python train.py --model="sound classifier" --train_examples=39062 --hop_length=320 --targets=["first note", "voice", "consonant", "vowel"] --num_classes=[12, 4, 8, 6] --hidden_act="swiglu" --num_experts=16 --shared_expert=false --label_smoothing=0.2 --optimizer="adamw" --beta1=0.95 --beta2=0.99 --eps=1e-10 --max_grad_norm=1.0
Rows from block 4, named by matrix and row number. Rows with one number belong to one attention dimension. Each number is 200 + 20 x the weight over its row's rms, rounded and kept within 0 to 999. All counts start at 0. After the name is the row's rms in percent of the matrix's.
# q: attention query, key and value (stacked) (model.blocks.4.attn.qkv.weight, 576x192, the q third), inputs 96-191
# k: attention query, key and value (stacked) (model.blocks.4.attn.qkv.weight, 576x192, the k third), inputs 96-191
q.35,104,206,227,215,203,184,229,195,234,207,194,217,173,215,207,190,189,210,189,203,187,236,174,213,230,175,195,237,199,203,208,174,223,189,166,217,175,207,210,197,188,225,208,201,214,179,195,217,247,203,210,217,234,221,190,191,196,202,223,224,188,199,211,172,197,186,193,198,225,195,215,212,171,197,190,233,227,182,200,203,201,218,153,171,193,214,205,203,245,214,235,203,232,194,200,170,253
k.35,103,185,178,165,191,198,241,200,193,214,228,204,214,197,198,232,247,199,248,213,194,180,179,193,197,207,229,186,209,185,176,188,209,197,222,210,198,201,192,209,227,221,183,226,183,209,210,218,185,208,202,208,237,215,203,199,209,174,208,206,205,174,187,202,191,190,211,154,188,209,220,193,209,177,213,179,194,193,194,255,219,162,220,194,201,206,220,179,206,215,207,184,189,184,229,198,194
q.36,090,221,205,187,207,219,208,227,166,187,197,204,191,231,189,180,209,210,186,200,167,223,170,216,164,200,199,169,197,209,205,176,203,193,192,218,178,185,171,213,215,184,227,212,185,236,157,206,225,202,197,248,241,189,186,185,201,203,222,191,207,201,230,182,190,224,191,189,210,201,200,202,218,205,234,230,189,192,170,223,230,196,152,173,174,158,204,197,212,204,222,167,203,192,190,192,243
k.36,088,160,214,228,202,178,170,194,213,208,227,197,201,189,214,216,191,207,204,203,214,220,213,205,214,224,184,201,159,210,207,192,169,195,249,208,213,199,182,194,205,223,216,201,186,193,210,181,181,225,240,189,215,214,169,204,195,210,192,183,183,161,207,251,204,201,215,223,227,213,219,230,205,199,178,219,180,178,195,189,197,181,208,220,181,256,218,190,177,221,214,204,181,170,177,214,219
q.37,093,198,189,186,199,195,187,222,235,221,194,201,190,163,198,229,167,184,218,208,206,198,199,206,249,187,164,198,194,192,204,233,221,206,192,208,222,208,229,190,197,233,177,180,199,154,228,174,222,205,184,181,185,197,211,201,194,224,211,228,199,239,173,188,236,188,190,191,198,220,187,173,188,169,204,222,241,212,221,204,178,212,222,221,222,221,197,209,184,186,236,235,208,210,191,212,158
k.37,095,200,213,160,212,194,232,233,171,212,195,210,197,219,186,208,229,215,213,230,222,181,191,197,202,174,216,194,222,163,207,215,206,196,156,179,213,208,198,191,244,194,224,229,221,189,187,205,191,191,174,212,185,225,218,200,186,191,212,201,221,244,198,167,188,193,198,174,181,200,201,185,213,198,199,188,191,212,186,206,200,171,187,174,223,175,173,188,223,190,202,199,205,213,236,192,177
q.38,100,196,205,207,214,202,204,222,234,221,176,215,162,184,217,225,189,192,207,220,190,218,176,212,236,179,175,195,203,205,206,222,205,180,169,204,208,230,198,204,202,221,193,184,211,158,199,198,230,194,181,198,212,193,208,194,173,207,226,227,203,232,209,173,219,184,198,180,211,234,179,188,184,169,231,229,242,208,201,200,181,205,177,208,210,212,206,208,205,198,247,223,221,214,192,187,198
k.38,096,176,200,156,208,184,236,229,173,207,216,219,208,218,175,224,230,203,229,233,208,189,195,184,197,198,210,203,208,177,196,208,208,202,199,194,234,210,188,188,235,213,212,230,205,174,194,195,171,205,192,221,205,237,211,195,199,191,201,198,219,205,194,189,200,211,187,162,203,208,204,200,204,193,191,196,187,185,196,223,224,150,198,148,202,207,211,178,243,202,193,195,190,199,223,191,187
q.39,096,202,197,226,224,198,218,204,244,215,148,231,179,173,208,221,163,198,196,220,217,198,195,220,241,210,168,196,215,196,180,232,222,201,190,207,214,198,205,230,203,196,195,205,197,130,199,175,198,181,186,176,173,178,226,223,170,226,196,201,211,253,202,198,208,188,191,191,201,227,164,176,178,169,213,209,214,200,209,189,181,217,194,202,182,196,197,212,178,178,224,235,210,225,200,176,203
k.39,094,163,215,158,211,189,240,254,175,182,209,224,208,232,182,212,199,187,186,198,181,190,194,202,167,189,200,188,175,177,205,196,210,203,166,190,235,204,173,170,225,192,201,223,215,182,220,195,186,212,152,248,192,222,221,188,204,210,186,211,207,224,198,157,219,231,171,168,210,187,200,212,209,187,216,166,187,204,179,199,223,174,172,164,204,170,186,224,203,190,184,213,197,223,210,201,192
q.40,103,210,203,183,195,207,211,210,161,183,202,195,195,239,194,168,233,207,175,193,198,193,206,202,148,187,207,170,177,212,208,164,177,197,200,195,187,171,178,214,213,181,241,223,195,250,154,208,211,200,192,248,236,221,177,178,232,194,220,194,204,148,231,185,189,225,204,194,196,176,190,231,213,215,203,210,168,193,184,202,225,187,174,179,176,180,198,187,200,226,183,164,197,177,185,184,232
k.40,101,198,186,232,185,190,158,178,228,220,202,161,183,192,226,202,191,203,184,204,205,205,202,193,201,220,187,211,183,212,214,192,190,222,237,204,179,177,185,228,157,212,216,190,196,211,223,191,208,206,231,188,210,181,180,212,206,199,177,187,172,171,209,242,197,210,222,233,197,223,201,223,185,204,189,212,185,181,218,199,197,209,202,240,169,233,217,213,183,201,224,202,190,166,179,206,209
q.41,099,204,187,176,217,207,192,216,182,204,180,208,177,215,188,208,214,219,190,222,179,206,167,209,166,195,214,152,187,210,214,209,167,183,184,197,209,190,163,203,229,175,232,177,193,210,163,187,185,178,157,201,226,223,190,210,192,186,222,205,226,213,223,168,187,235,208,175,199,206,196,168,228,182,232,211,185,214,183,205,193,190,179,195,209,193,207,217,165,177,227,202,197,215,159,203,203
k.41,100,205,210,235,212,172,166,212,211,184,210,156,189,240,197,178,182,188,184,202,201,212,202,196,215,222,181,203,172,176,210,191,189,176,210,210,219,220,165,189,192,245,226,191,198,171,184,169,189,204,207,191,212,223,218,196,187,248,164,172,184,160,197,242,223,215,179,209,217,217,176,215,226,239,174,230,176,174,223,172,191,208,202,205,199,250,226,203,205,189,187,196,169,205,172,207,208
q.42,088,189,213,222,205,183,176,150,197,206,219,194,214,178,211,208,200,207,211,219,229,225,242,184,237,203,205,212,196,182,188,178,211,219,209,189,182,183,218,193,162,208,175,217,229,202,217,186,217,214,251,194,199,177,228,187,220,222,188,169,180,193,204,221,196,181,196,214,206,222,204,208,155,223,186,186,191,188,224,185,219,211,213,219,204,221,212,166,221,206,173,209,210,198,221,183,176
k.42,089,188,191,172,190,212,226,189,183,221,199,223,216,172,199,218,202,199,208,172,185,217,200,174,179,173,226,216,193,228,172,184,197,226,202,178,186,182,213,209,184,174,183,201,203,214,224,227,229,207,165,211,189,172,190,199,226,159,200,239,232,226,217,186,203,209,205,206,193,176,256,201,200,186,210,169,208,195,211,230,234,198,187,186,214,153,172,182,218,203,198,207,215,209,223,192,176
q.43,098,204,212,198,209,220,228,234,204,202,189,226,188,220,200,195,214,203,174,204,185,226,180,212,203,159,183,193,188,213,204,185,187,181,184,199,178,216,184,214,209,202,223,215,183,176,180,233,215,202,187,228,241,208,195,204,166,195,232,231,224,215,223,180,186,200,200,173,214,230,190,213,186,181,215,232,212,199,173,198,203,192,147,186,192,213,180,188,213,222,254,199,212,196,201,173,217
k.43,090,174,188,196,219,187,210,218,191,187,233,205,204,184,199,221,214,202,219,201,214,185,210,189,188,186,201,223,180,204,187,201,192,197,221,222,248,194,166,185,227,200,194,238,204,197,225,177,163,197,234,186,217,234,187,183,215,204,193,202,178,194,188,218,186,204,231,207,212,219,186,227,186,198,202,196,198,181,198,234,206,168,192,177,197,226,249,178,200,218,208,197,228,181,202,192,209
q.44,098,197,215,209,192,196,197,198,223,198,222,209,195,192,217,185,182,190,204,204,214,226,200,188,226,181,184,258,200,197,199,198,221,204,214,223,196,201,230,173,172,236,169,218,196,202,238,210,239,219,239,228,203,195,199,201,209,212,193,219,167,179,186,228,213,166,200,199,211,196,200,233,171,216,172,235,219,177,215,184,213,200,209,185,180,213,191,190,252,228,203,198,204,178,239,178,221
k.44,097,200,175,177,177,215,248,180,207,230,205,230,199,162,204,223,246,217,234,215,198,193,197,203,197,196,213,202,227,214,195,198,199,212,214,197,188,187,222,211,228,175,178,225,182,231,208,233,212,186,190,208,210,202,181,219,196,140,232,212,208,218,202,182,171,176,220,180,170,197,216,183,200,162,206,165,211,222,182,231,205,183,211,196,209,174,194,200,185,201,243,188,202,196,241,207,189
q.45,114,198,169,189,199,221,177,202,164,208,198,187,221,188,177,206,207,199,219,196,196,163,226,199,168,214,197,150,197,195,176,221,178,197,233,188,211,198,180,224,212,181,206,196,189,222,184,189,163,188,176,186,184,162,213,212,207,207,189,183,227,200,212,221,197,212,223,195,178,223,174,185,245,179,231,174,187,215,195,221,194,176,246,235,209,191,197,190,162,198,184,198,171,188,211,235,151
k.45,111,218,226,220,218,182,153,218,199,187,201,204,186,205,206,168,157,201,155,205,215,214,213,201,213,175,187,213,189,229,229,214,189,204,175,190,214,191,205,180,179,180,227,171,234,192,207,171,195,209,211,185,173,176,195,194,201,224,186,192,193,224,226,210,215,197,206,255,209,187,185,216,203,239,189,225,209,190,206,147,179,233,179,201,199,209,204,196,191,186,194,210,226,202,175,192,198
q.46,120,214,228,221,217,174,209,190,245,201,194,207,185,203,214,195,180,202,207,204,199,240,175,203,239,205,212,247,214,195,198,178,238,190,186,212,189,204,213,199,180,209,204,208,216,188,206,211,242,212,228,186,205,202,209,188,201,199,213,199,173,202,194,180,201,183,187,207,218,184,224,206,163,207,176,226,223,192,207,205,213,229,177,178,183,184,215,210,235,211,212,194,218,206,210,180,272
k.46,113,180,197,163,201,209,252,209,201,201,217,216,208,194,181,238,250,198,241,198,185,193,186,199,189,225,227,187,192,195,180,191,211,203,206,192,188,201,210,198,235,222,170,215,170,211,212,237,212,217,201,220,222,214,197,201,216,167,228,215,214,184,194,180,204,193,184,142,198,204,235,185,212,174,212,172,192,208,177,241,228,173,219,191,200,191,205,187,200,207,207,191,184,204,231,203,185
q.47,102,190,206,194,183,202,196,175,163,193,222,193,210,230,201,180,232,220,194,183,191,191,198,188,148,212,226,192,203,196,176,165,188,210,219,212,173,186,175,218,197,180,205,211,205,250,176,201,175,193,207,226,218,190,202,203,226,178,191,171,221,159,223,212,168,210,210,208,198,166,210,228,219,223,201,176,165,187,189,207,220,199,210,193,179,198,199,196,216,213,158,165,189,183,214,196,236
k.47,104,202,193,243,191,207,173,177,227,202,214,184,200,189,232,185,169,189,184,170,194,215,201,211,190,212,202,203,181,247,199,190,179,207,242,205,189,191,212,216,169,194,187,170,188,229,205,200,212,206,218,181,199,170,181,194,224,202,193,209,176,166,212,233,198,194,219,242,213,202,197,221,197,207,201,213,205,200,225,177,196,239,222,229,179,218,228,190,179,209,196,213,216,170,171,201,218
q.48,107,198,185,165,193,238,202,211,152,195,203,205,202,223,182,210,236,191,173,190,188,180,217,205,167,173,191,165,186,211,197,200,155,198,211,193,187,199,180,215,227,200,213,187,170,222,183,207,181,195,177,232,213,197,176,191,201,197,199,214,249,183,215,206,182,214,216,191,191,205,188,210,226,194,210,181,170,199,177,217,204,177,207,206,208,202,185,182,179,216,202,178,174,174,189,194,164
k.48,100,204,210,237,211,197,140,205,209,189,209,174,196,178,226,170,149,199,170,198,215,197,212,198,207,180,189,211,195,213,208,208,181,191,224,210,207,172,175,197,179,183,223,184,197,209,209,169,191,187,226,172,183,179,180,194,207,243,192,186,177,199,204,248,191,211,238,256,197,212,172,229,200,221,184,225,200,185,218,177,191,223,198,218,188,222,223,196,203,203,194,203,224,180,177,216,209
q.49,099,186,177,190,202,202,197,184,188,221,201,200,197,191,203,219,214,201,191,207,192,182,225,201,205,181,188,164,190,189,212,211,154,206,190,180,216,205,190,185,205,202,200,190,203,213,197,180,164,189,193,191,197,204,197,195,204,214,204,203,223,201,201,201,191,203,200,200,197,236,173,180,202,200,214,163,180,213,212,206,170,196,209,236,249,256,213,199,180,178,187,221,179,203,189,192,122
k.49,096,234,192,196,207,197,168,184,185,200,197,166,216,212,202,174,147,187,193,171,215,211,193,184,195,162,187,218,219,197,188,200,198,208,206,202,224,212,189,229,172,191,222,190,223,165,181,188,186,178,195,197,171,187,221,203,187,219,161,208,212,221,208,228,188,206,209,237,183,196,195,186,202,224,172,228,188,177,244,186,182,218,190,192,213,178,206,191,246,199,159,212,197,203,195,193,197
q.50,110,193,235,202,180,187,212,172,217,205,211,215,173,221,238,164,214,199,190,189,201,225,181,205,204,171,192,254,192,210,220,179,208,216,179,221,196,201,225,172,177,228,190,202,208,197,213,200,233,210,238,243,222,238,195,189,205,204,204,212,179,170,192,194,203,192,186,200,222,175,216,228,164,230,160,235,205,163,203,185,216,217,168,179,211,224,209,190,244,219,214,197,219,181,199,158,230
k.50,109,196,156,186,170,205,230,163,215,229,203,190,208,180,208,227,237,206,238,206,186,187,192,197,178,220,211,193,217,205,179,181,195,196,231,202,202,198,212,225,213,205,177,226,170,228,206,231,192,182,193,209,217,199,201,209,207,160,220,212,196,187,187,200,168,192,214,166,190,215,216,172,206,175,209,175,197,199,215,251,224,176,223,199,213,186,197,192,202,207,226,199,183,189,237,209,193
q.51,095,190,222,211,167,188,230,189,200,177,219,202,217,207,218,188,199,187,203,177,210,203,212,187,199,197,198,262,193,208,191,188,210,216,235,209,182,208,222,203,187,214,177,208,181,202,236,238,223,215,208,202,168,191,200,209,213,192,174,214,182,187,191,228,183,187,202,214,191,168,228,232,179,217,158,206,190,192,207,199,193,201,216,188,168,187,199,191,232,230,173,178,205,182,233,199,231
k.51,081,188,175,217,174,228,226,191,210,197,196,217,191,177,202,215,224,205,199,211,177,179,209,229,191,190,185,186,211,208,213,206,201,182,223,213,166,200,217,204,218,200,183,203,169,262,211,228,220,183,208,209,213,176,169,200,223,165,259,219,172,228,189,172,184,189,221,186,188,219,191,204,192,162,229,160,239,254,181,191,193,208,209,206,186,173,191,219,172,208,231,202,228,199,220,211,212
q.52,105,193,189,209,214,198,205,196,254,230,162,217,169,176,213,229,176,204,205,231,207,205,193,213,247,192,176,190,214,190,201,236,219,212,179,205,216,202,221,203,187,222,196,188,211,144,207,160,206,184,199,200,209,194,210,201,166,221,226,218,200,244,205,185,208,198,191,186,207,234,166,167,182,176,203,207,205,200,211,190,179,214,184,207,202,208,203,213,196,197,238,239,224,218,190,190,194
k.52,104,184,204,155,211,196,227,236,167,209,207,212,212,225,191,221,209,191,216,212,197,191,178,192,187,190,223,189,209,171,191,195,212,219,177,203,236,207,185,204,227,192,204,232,204,183,206,204,186,207,158,246,194,222,210,197,200,192,194,212,227,212,199,166,199,213,189,155,201,187,214,193,208,185,197,177,176,193,194,221,223,168,181,180,204,179,192,186,232,200,202,196,186,202,232,188,181
q.53,081,220,240,203,215,175,224,206,206,174,196,190,206,225,191,224,186,217,197,205,182,238,215,203,204,203,229,243,186,193,192,173,236,215,194,197,171,204,172,217,168,171,213,236,205,177,209,229,205,209,204,200,198,216,192,192,207,175,200,191,205,199,239,181,171,193,179,221,212,161,225,237,182,201,172,193,175,188,181,199,237,210,162,158,175,182,197,189,224,227,203,159,182,215,191,159,258
k.53,078,197,184,191,202,230,194,230,220,185,221,207,209,211,195,229,221,171,217,178,179,199,192,209,188,200,216,201,182,194,178,183,223,194,240,215,155,190,202,211,192,240,177,184,178,198,239,185,211,222,211,220,205,156,217,173,212,208,208,214,207,198,181,176,200,202,193,196,236,213,231,213,193,182,203,175,217,213,190,227,211,190,225,201,165,207,223,214,218,223,159,172,191,191,172,207,214
q.54,092,198,185,230,224,179,220,200,248,216,184,231,188,181,204,188,168,215,183,217,222,182,199,208,228,220,174,211,216,202,175,215,232,203,209,217,209,180,217,204,178,191,184,227,207,156,207,185,213,167,222,199,195,179,215,234,190,216,202,189,172,208,218,203,216,193,195,204,206,218,165,185,183,208,192,240,206,191,217,167,182,208,174,182,162,190,178,180,209,203,205,206,232,218,205,170,232
k.54,086,158,194,166,179,187,250,221,193,232,204,230,203,199,195,231,220,199,200,192,175,196,181,201,168,196,211,201,194,166,209,198,222,223,179,204,226,201,192,185,211,184,194,241,196,204,242,195,199,223,148,245,222,208,222,188,193,174,196,225,205,200,208,151,208,204,213,162,214,179,224,200,184,159,241,152,191,204,178,227,213,185,185,198,183,184,183,211,180,187,240,187,186,212,224,196,197
q.55,096,187,161,192,205,218,162,197,171,216,218,182,218,176,189,219,202,177,215,208,213,180,223,193,187,215,190,170,195,210,201,241,182,210,222,179,232,203,200,204,199,199,186,186,203,219,212,179,166,197,186,184,177,173,203,195,212,199,193,195,224,214,191,234,216,198,206,206,188,226,179,188,225,188,221,161,213,220,222,206,186,182,249,246,220,212,200,187,174,190,177,215,186,206,216,232,126
k.55,094,228,226,206,206,212,177,198,195,209,176,210,188,200,191,175,158,214,164,210,211,214,210,196,209,187,198,213,226,196,219,223,186,219,165,178,203,206,219,194,172,162,232,184,242,186,180,184,212,198,186,186,174,197,190,216,175,210,182,191,211,234,213,204,208,195,204,245,188,183,191,211,205,213,189,225,199,193,215,154,168,228,188,204,215,189,171,206,203,192,200,209,222,198,192,200,194
q.56,098,196,223,223,193,171,213,162,208,190,205,209,197,231,229,174,204,217,189,192,216,221,198,200,182,214,217,259,203,201,199,166,214,219,189,217,180,197,206,178,171,196,189,215,201,198,198,211,196,210,239,206,207,217,194,214,199,190,183,191,185,176,216,208,166,186,173,220,220,153,228,230,182,250,150,192,166,180,190,179,228,211,177,184,192,202,200,181,236,221,172,175,200,200,210,158,239
k.56,095,192,174,200,184,238,204,167,219,230,204,203,207,183,218,214,195,182,220,165,169,207,182,218,187,222,196,205,198,214,169,178,204,207,227,223,188,205,222,218,187,210,157,188,156,232,224,215,213,198,192,213,220,167,194,187,210,178,218,230,205,176,190,206,190,204,205,163,211,203,235,196,200,171,215,177,221,200,203,229,217,204,229,211,179,194,197,194,197,212,193,197,182,210,191,211,208
q.57,097,190,201,214,206,185,208,208,228,213,195,203,176,195,202,187,174,195,180,190,206,208,198,204,224,207,185,246,208,198,179,195,240,206,201,212,194,187,225,217,190,192,177,226,214,168,214,190,235,192,220,207,193,188,208,206,178,217,211,216,182,191,213,204,213,172,179,202,194,185,184,220,176,211,180,233,199,188,212,173,214,210,174,177,145,179,183,189,235,214,197,200,227,198,230,162,239
k.57,091,167,198,176,171,204,250,215,206,223,213,229,186,195,210,235,226,205,222,200,177,179,181,216,184,192,211,194,209,181,204,195,216,213,206,196,206,199,209,194,209,194,195,221,189,231,232,209,206,210,169,225,205,182,193,201,211,152,223,230,199,220,203,159,195,206,207,163,198,197,228,209,180,148,225,160,211,211,162,247,237,185,212,207,193,187,185,215,174,197,226,209,191,195,234,219,202
q.58,111,209,228,219,208,163,228,193,240,182,197,216,184,218,210,190,175,212,203,193,202,229,173,197,226,207,225,242,214,185,212,161,236,202,186,212,186,209,206,194,171,209,209,209,207,174,199,209,219,217,225,197,200,226,199,190,204,190,195,196,162,202,194,179,177,200,191,209,217,164,223,202,163,214,181,203,198,185,204,195,212,239,168,155,187,185,217,213,248,202,200,186,217,209,188,171,268
k.58,104,199,189,168,206,212,230,212,209,199,216,203,212,221,193,230,245,188,231,181,186,191,183,200,177,237,208,181,192,185,171,186,223,190,230,207,183,215,200,213,217,230,155,211,158,206,215,216,205,210,198,227,224,197,206,205,213,185,207,234,208,156,180,198,200,208,176,140,202,209,222,179,203,172,207,163,196,221,174,233,211,169,222,199,187,195,200,201,200,209,197,189,176,208,209,209,195
q.59,113,199,173,189,206,224,201,230,180,207,175,194,208,197,179,223,199,212,198,206,171,179,206,213,189,206,207,134,198,194,183,205,159,181,187,194,201,209,169,234,223,171,228,182,202,204,170,198,178,183,151,180,214,186,205,214,185,194,222,187,228,230,214,172,197,225,215,181,191,226,175,171,239,159,247,189,195,215,178,220,193,190,199,205,210,181,207,211,158,187,214,199,204,214,183,225,191
k.59,113,205,240,219,229,176,162,243,185,165,217,192,199,229,193,186,165,191,171,191,215,202,201,194,206,196,200,198,172,196,217,198,203,183,197,198,217,199,172,179,203,202,226,184,219,180,209,166,191,212,226,196,197,210,207,182,204,257,168,196,182,195,212,217,235,212,183,232,217,196,180,228,205,242,198,238,193,175,203,157,192,209,204,201,182,231,235,188,210,192,176,212,220,188,182,198,203
q.60,090,193,190,186,178,213,174,186,178,184,222,189,213,201,192,193,217,189,196,183,227,169,220,179,155,220,211,205,198,217,211,199,189,211,243,194,216,213,203,192,208,206,171,183,174,240,220,211,187,216,198,198,176,203,183,207,213,187,173,192,207,170,160,235,205,193,201,223,188,165,211,224,216,205,182,176,202,207,216,208,204,186,256,216,195,204,205,194,195,201,163,196,177,177,227,223,170
k.60,091,231,192,240,173,229,186,179,212,199,170,202,187,176,230,160,193,223,177,193,197,204,214,209,215,205,202,197,231,221,232,214,177,210,176,200,158,181,206,214,191,174,207,176,200,226,187,213,222,179,210,173,186,183,184,210,195,184,196,177,188,223,207,195,184,176,226,232,171,194,177,200,194,211,195,208,210,219,192,176,175,244,199,219,230,208,186,201,185,211,217,203,216,195,185,212,181
q.61,105,199,179,201,223,212,183,196,223,237,183,215,191,152,198,221,162,194,225,228,211,209,203,201,252,208,170,184,200,188,199,235,196,196,203,196,234,207,217,195,191,213,190,185,205,170,208,176,216,208,203,180,179,181,210,195,179,218,212,220,195,244,185,198,235,190,205,189,203,252,178,170,197,179,215,205,227,209,227,198,185,197,217,224,220,203,202,192,173,183,231,248,205,194,199,227,158
k.61,103,200,217,162,210,186,222,231,175,200,194,225,199,221,168,207,203,205,203,221,208,205,191,178,201,181,209,201,204,182,200,215,201,215,163,176,233,205,201,184,223,174,220,228,233,174,195,204,187,185,176,225,179,229,215,204,192,195,200,188,229,238,211,174,210,204,183,191,184,174,208,199,215,197,187,201,183,190,179,204,217,189,155,175,218,166,177,186,225,188,208,204,196,221,241,197,182
q.62,119,203,219,220,207,181,217,183,238,213,202,224,162,192,221,190,184,195,197,198,212,234,179,208,244,193,184,238,202,197,214,189,226,204,176,220,193,203,225,188,177,232,194,206,209,183,218,197,241,218,227,210,206,226,202,190,193,212,207,227,174,211,192,185,210,186,186,197,221,178,210,216,160,213,176,230,220,185,204,179,201,221,173,171,201,219,209,209,243,204,224,214,228,201,201,164,229
k.62,113,183,172,158,191,205,253,193,200,217,213,194,205,199,194,232,245,199,243,211,189,187,191,191,177,202,218,194,214,183,176,197,203,208,214,200,205,201,203,198,229,213,183,227,186,204,201,221,190,197,186,211,216,218,201,203,211,157,221,204,216,191,188,185,187,198,197,151,193,203,220,176,208,160,203,173,190,198,202,249,227,176,206,191,211,190,191,187,209,210,215,193,172,191,230,195,190
q.63,118,190,183,181,192,217,176,222,151,182,213,190,235,206,177,212,229,194,207,191,192,164,218,184,164,206,211,151,201,200,188,221,177,194,224,184,205,203,173,215,217,194,193,188,175,223,186,213,161,198,173,195,194,187,209,206,214,180,187,191,217,188,195,210,196,213,220,197,171,211,202,183,242,192,218,169,187,220,193,212,193,167,239,219,209,187,196,200,172,191,181,186,164,199,204,239,156
k.63,113,230,221,233,212,202,160,198,204,191,184,199,181,203,202,165,164,208,163,201,224,209,225,202,221,188,179,211,197,214,225,218,189,197,187,195,188,204,199,199,183,183,222,166,214,188,195,175,204,197,217,175,183,188,196,197,185,230,176,192,190,219,209,219,208,192,208,256,201,203,173,219,185,238,189,231,215,202,207,144,170,230,184,210,204,223,202,207,194,188,186,201,224,199,163,193,212
q.64,086,195,182,229,211,220,208,223,240,191,194,177,192,190,212,228,179,153,200,169,183,204,175,222,187,186,234,181,218,176,193,194,226,198,185,203,212,215,203,187,207,202,197,178,169,178,194,185,213,185,206,211,235,199,174,167,184,188,176,203,180,210,239,212,205,175,197,189,202,197,187,266,171,171,191,220,201,185,183,211,225,217,209,180,185,150,178,234,175,200,193,185,196,221,209,192,223
k.64,085,219,183,191,196,217,201,233,165,166,182,208,252,210,191,194,239,195,194,177,208,208,230,189,213,215,216,197,198,211,188,207,170,194,203,205,187,211,180,217,155,199,177,215,191,174,214,215,215,196,176,216,225,227,198,191,169,177,204,206,233,200,192,209,192,215,191,201,227,211,188,230,233,219,216,193,210,175,171,193,215,178,203,180,228,182,170,216,201,216,200,207,163,199,177,177,184
q.65,102,209,182,193,190,206,235,198,194,232,183,244,200,183,236,209,164,206,218,213,149,205,224,225,250,206,170,196,211,205,197,217,185,172,216,184,188,201,236,226,209,201,208,190,199,194,214,204,215,169,190,180,220,163,182,227,210,238,219,203,185,205,180,191,218,212,210,182,169,214,167,164,230,198,217,170,221,215,220,186,195,175,194,226,236,186,186,181,217,196,225,237,179,204,186,221,213
k.65,102,223,203,237,212,199,191,212,208,225,167,211,168,212,175,187,152,203,200,202,226,210,177,206,196,205,194,201,219,196,179,205,204,169,186,219,216,227,213,206,183,208,208,186,195,173,182,190,206,198,194,190,175,185,196,227,187,233,227,184,189,207,241,233,182,199,176,227,231,198,195,175,207,199,170,229,226,172,201,200,187,213,230,187,193,212,257,217,212,150,192,189,206,233,238,189,215
q.66,101,201,206,226,190,197,229,232,231,176,199,185,191,213,186,247,190,183,189,173,219,181,208,162,202,208,222,178,190,181,213,214,237,212,208,190,193,225,191,215,153,184,226,224,183,182,165,159,217,219,195,203,223,205,187,202,192,210,161,201,188,164,199,199,212,223,200,221,191,188,209,223,164,182,210,234,199,146,193,223,247,208,202,171,223,225,222,241,193,175,208,189,185,184,215,188,196
k.66,101,221,185,189,220,215,236,216,157,189,185,219,215,204,195,199,214,211,213,189,222,209,210,182,207,221,211,165,170,204,190,167,162,193,200,201,203,193,183,242,155,183,188,221,196,172,197,203,228,195,205,225,187,194,198,198,208,195,220,183,235,171,224,199,231,230,180,192,187,176,208,218,224,228,191,199,156,179,166,200,252,171,207,181,204,178,195,174,198,194,193,147,173,186,219,175,197
q.67,090,211,197,179,207,212,189,208,196,184,181,207,217,188,198,203,222,218,209,226,188,172,201,230,214,188,197,159,189,212,224,233,162,186,236,215,205,162,150,214,218,201,224,214,201,218,206,214,202,190,173,181,171,174,198,234,226,206,247,179,203,191,182,162,202,238,212,182,188,226,167,164,214,183,211,172,205,211,193,203,190,167,227,182,215,213,223,184,210,226,200,250,230,196,172,231,188
k.67,098,196,203,237,187,192,193,211,216,174,203,192,189,189,213,186,156,204,229,214,156,195,176,201,192,183,190,205,238,197,196,220,239,200,194,171,199,211,207,195,244,186,207,191,212,207,203,207,150,191,201,182,182,185,194,201,210,236,183,197,172,204,202,214,174,175,216,210,200,226,181,165,191,188,163,210,225,212,222,193,218,243,175,227,213,178,187,205,213,164,208,212,212,256,216,196,243
q.68,092,228,191,183,233,169,151,192,197,198,204,180,218,204,198,174,215,205,190,192,235,181,197,192,201,224,201,233,198,202,202,179,198,218,179,236,190,216,191,192,212,207,144,194,232,195,256,216,191,198,234,200,163,191,231,187,181,180,196,206,199,227,207,213,179,163,221,213,220,211,219,213,202,224,145,195,190,268,216,196,169,218,187,206,167,197,187,203,197,236,191,196,218,221,212,203,187
k.68,091,171,230,174,183,201,162,203,212,202,234,208,203,195,222,216,237,197,181,200,195,179,200,213,213,177,208,201,196,211,233,228,212,209,198,198,201,209,186,143,203,239,218,168,198,215,213,217,171,204,206,201,212,212,192,160,248,165,183,219,178,217,159,186,216,204,216,181,196,208,197,210,182,181,212,175,230,234,197,185,163,223,225,215,190,202,181,203,216,257,176,274,219,190,180,220,184
q.69,099,214,183,163,205,204,166,188,172,210,183,199,221,196,195,186,233,238,204,192,209,188,213,209,204,209,192,173,187,214,210,211,171,200,232,229,203,173,145,221,209,208,182,218,202,202,228,216,196,186,185,195,167,173,222,240,213,199,229,181,194,191,193,192,193,235,222,176,199,228,175,154,221,205,198,171,198,224,213,203,182,164,206,185,206,228,190,172,199,234,191,232,218,203,185,210,186
k.69,101,182,201,232,186,183,193,198,233,190,213,215,188,201,218,187,174,199,221,216,154,192,184,209,199,172,186,201,230,220,209,237,244,207,198,179,221,198,210,178,262,193,221,180,212,210,215,190,151,185,213,195,176,186,198,209,218,221,197,194,171,205,203,215,188,182,219,205,192,227,178,169,175,174,173,200,235,224,207,195,190,242,189,218,196,186,174,197,232,175,187,211,208,241,190,200,233
q.70,094,188,203,182,186,197,211,186,155,211,210,205,194,217,193,158,234,219,216,221,179,219,200,202,172,217,177,211,190,229,173,185,168,193,217,218,214,193,177,209,200,197,210,206,214,213,188,234,208,218,199,201,173,221,212,214,226,183,239,180,214,183,192,210,191,217,203,195,207,201,216,154,221,205,229,182,166,204,197,199,178,170,191,208,209,213,211,143,213,210,205,221,211,188,205,195,186
k.70,096,171,210,196,190,192,209,165,220,219,216,199,168,194,220,189,177,197,218,200,143,206,191,208,170,177,163,231,235,194,198,224,250,227,181,189,216,199,226,203,248,180,202,192,196,222,185,189,180,193,195,179,183,192,202,225,178,224,183,216,173,206,195,204,188,174,209,171,172,193,178,161,181,167,218,212,192,212,237,214,185,219,182,225,194,199,174,198,209,188,201,190,223,207,199,196,218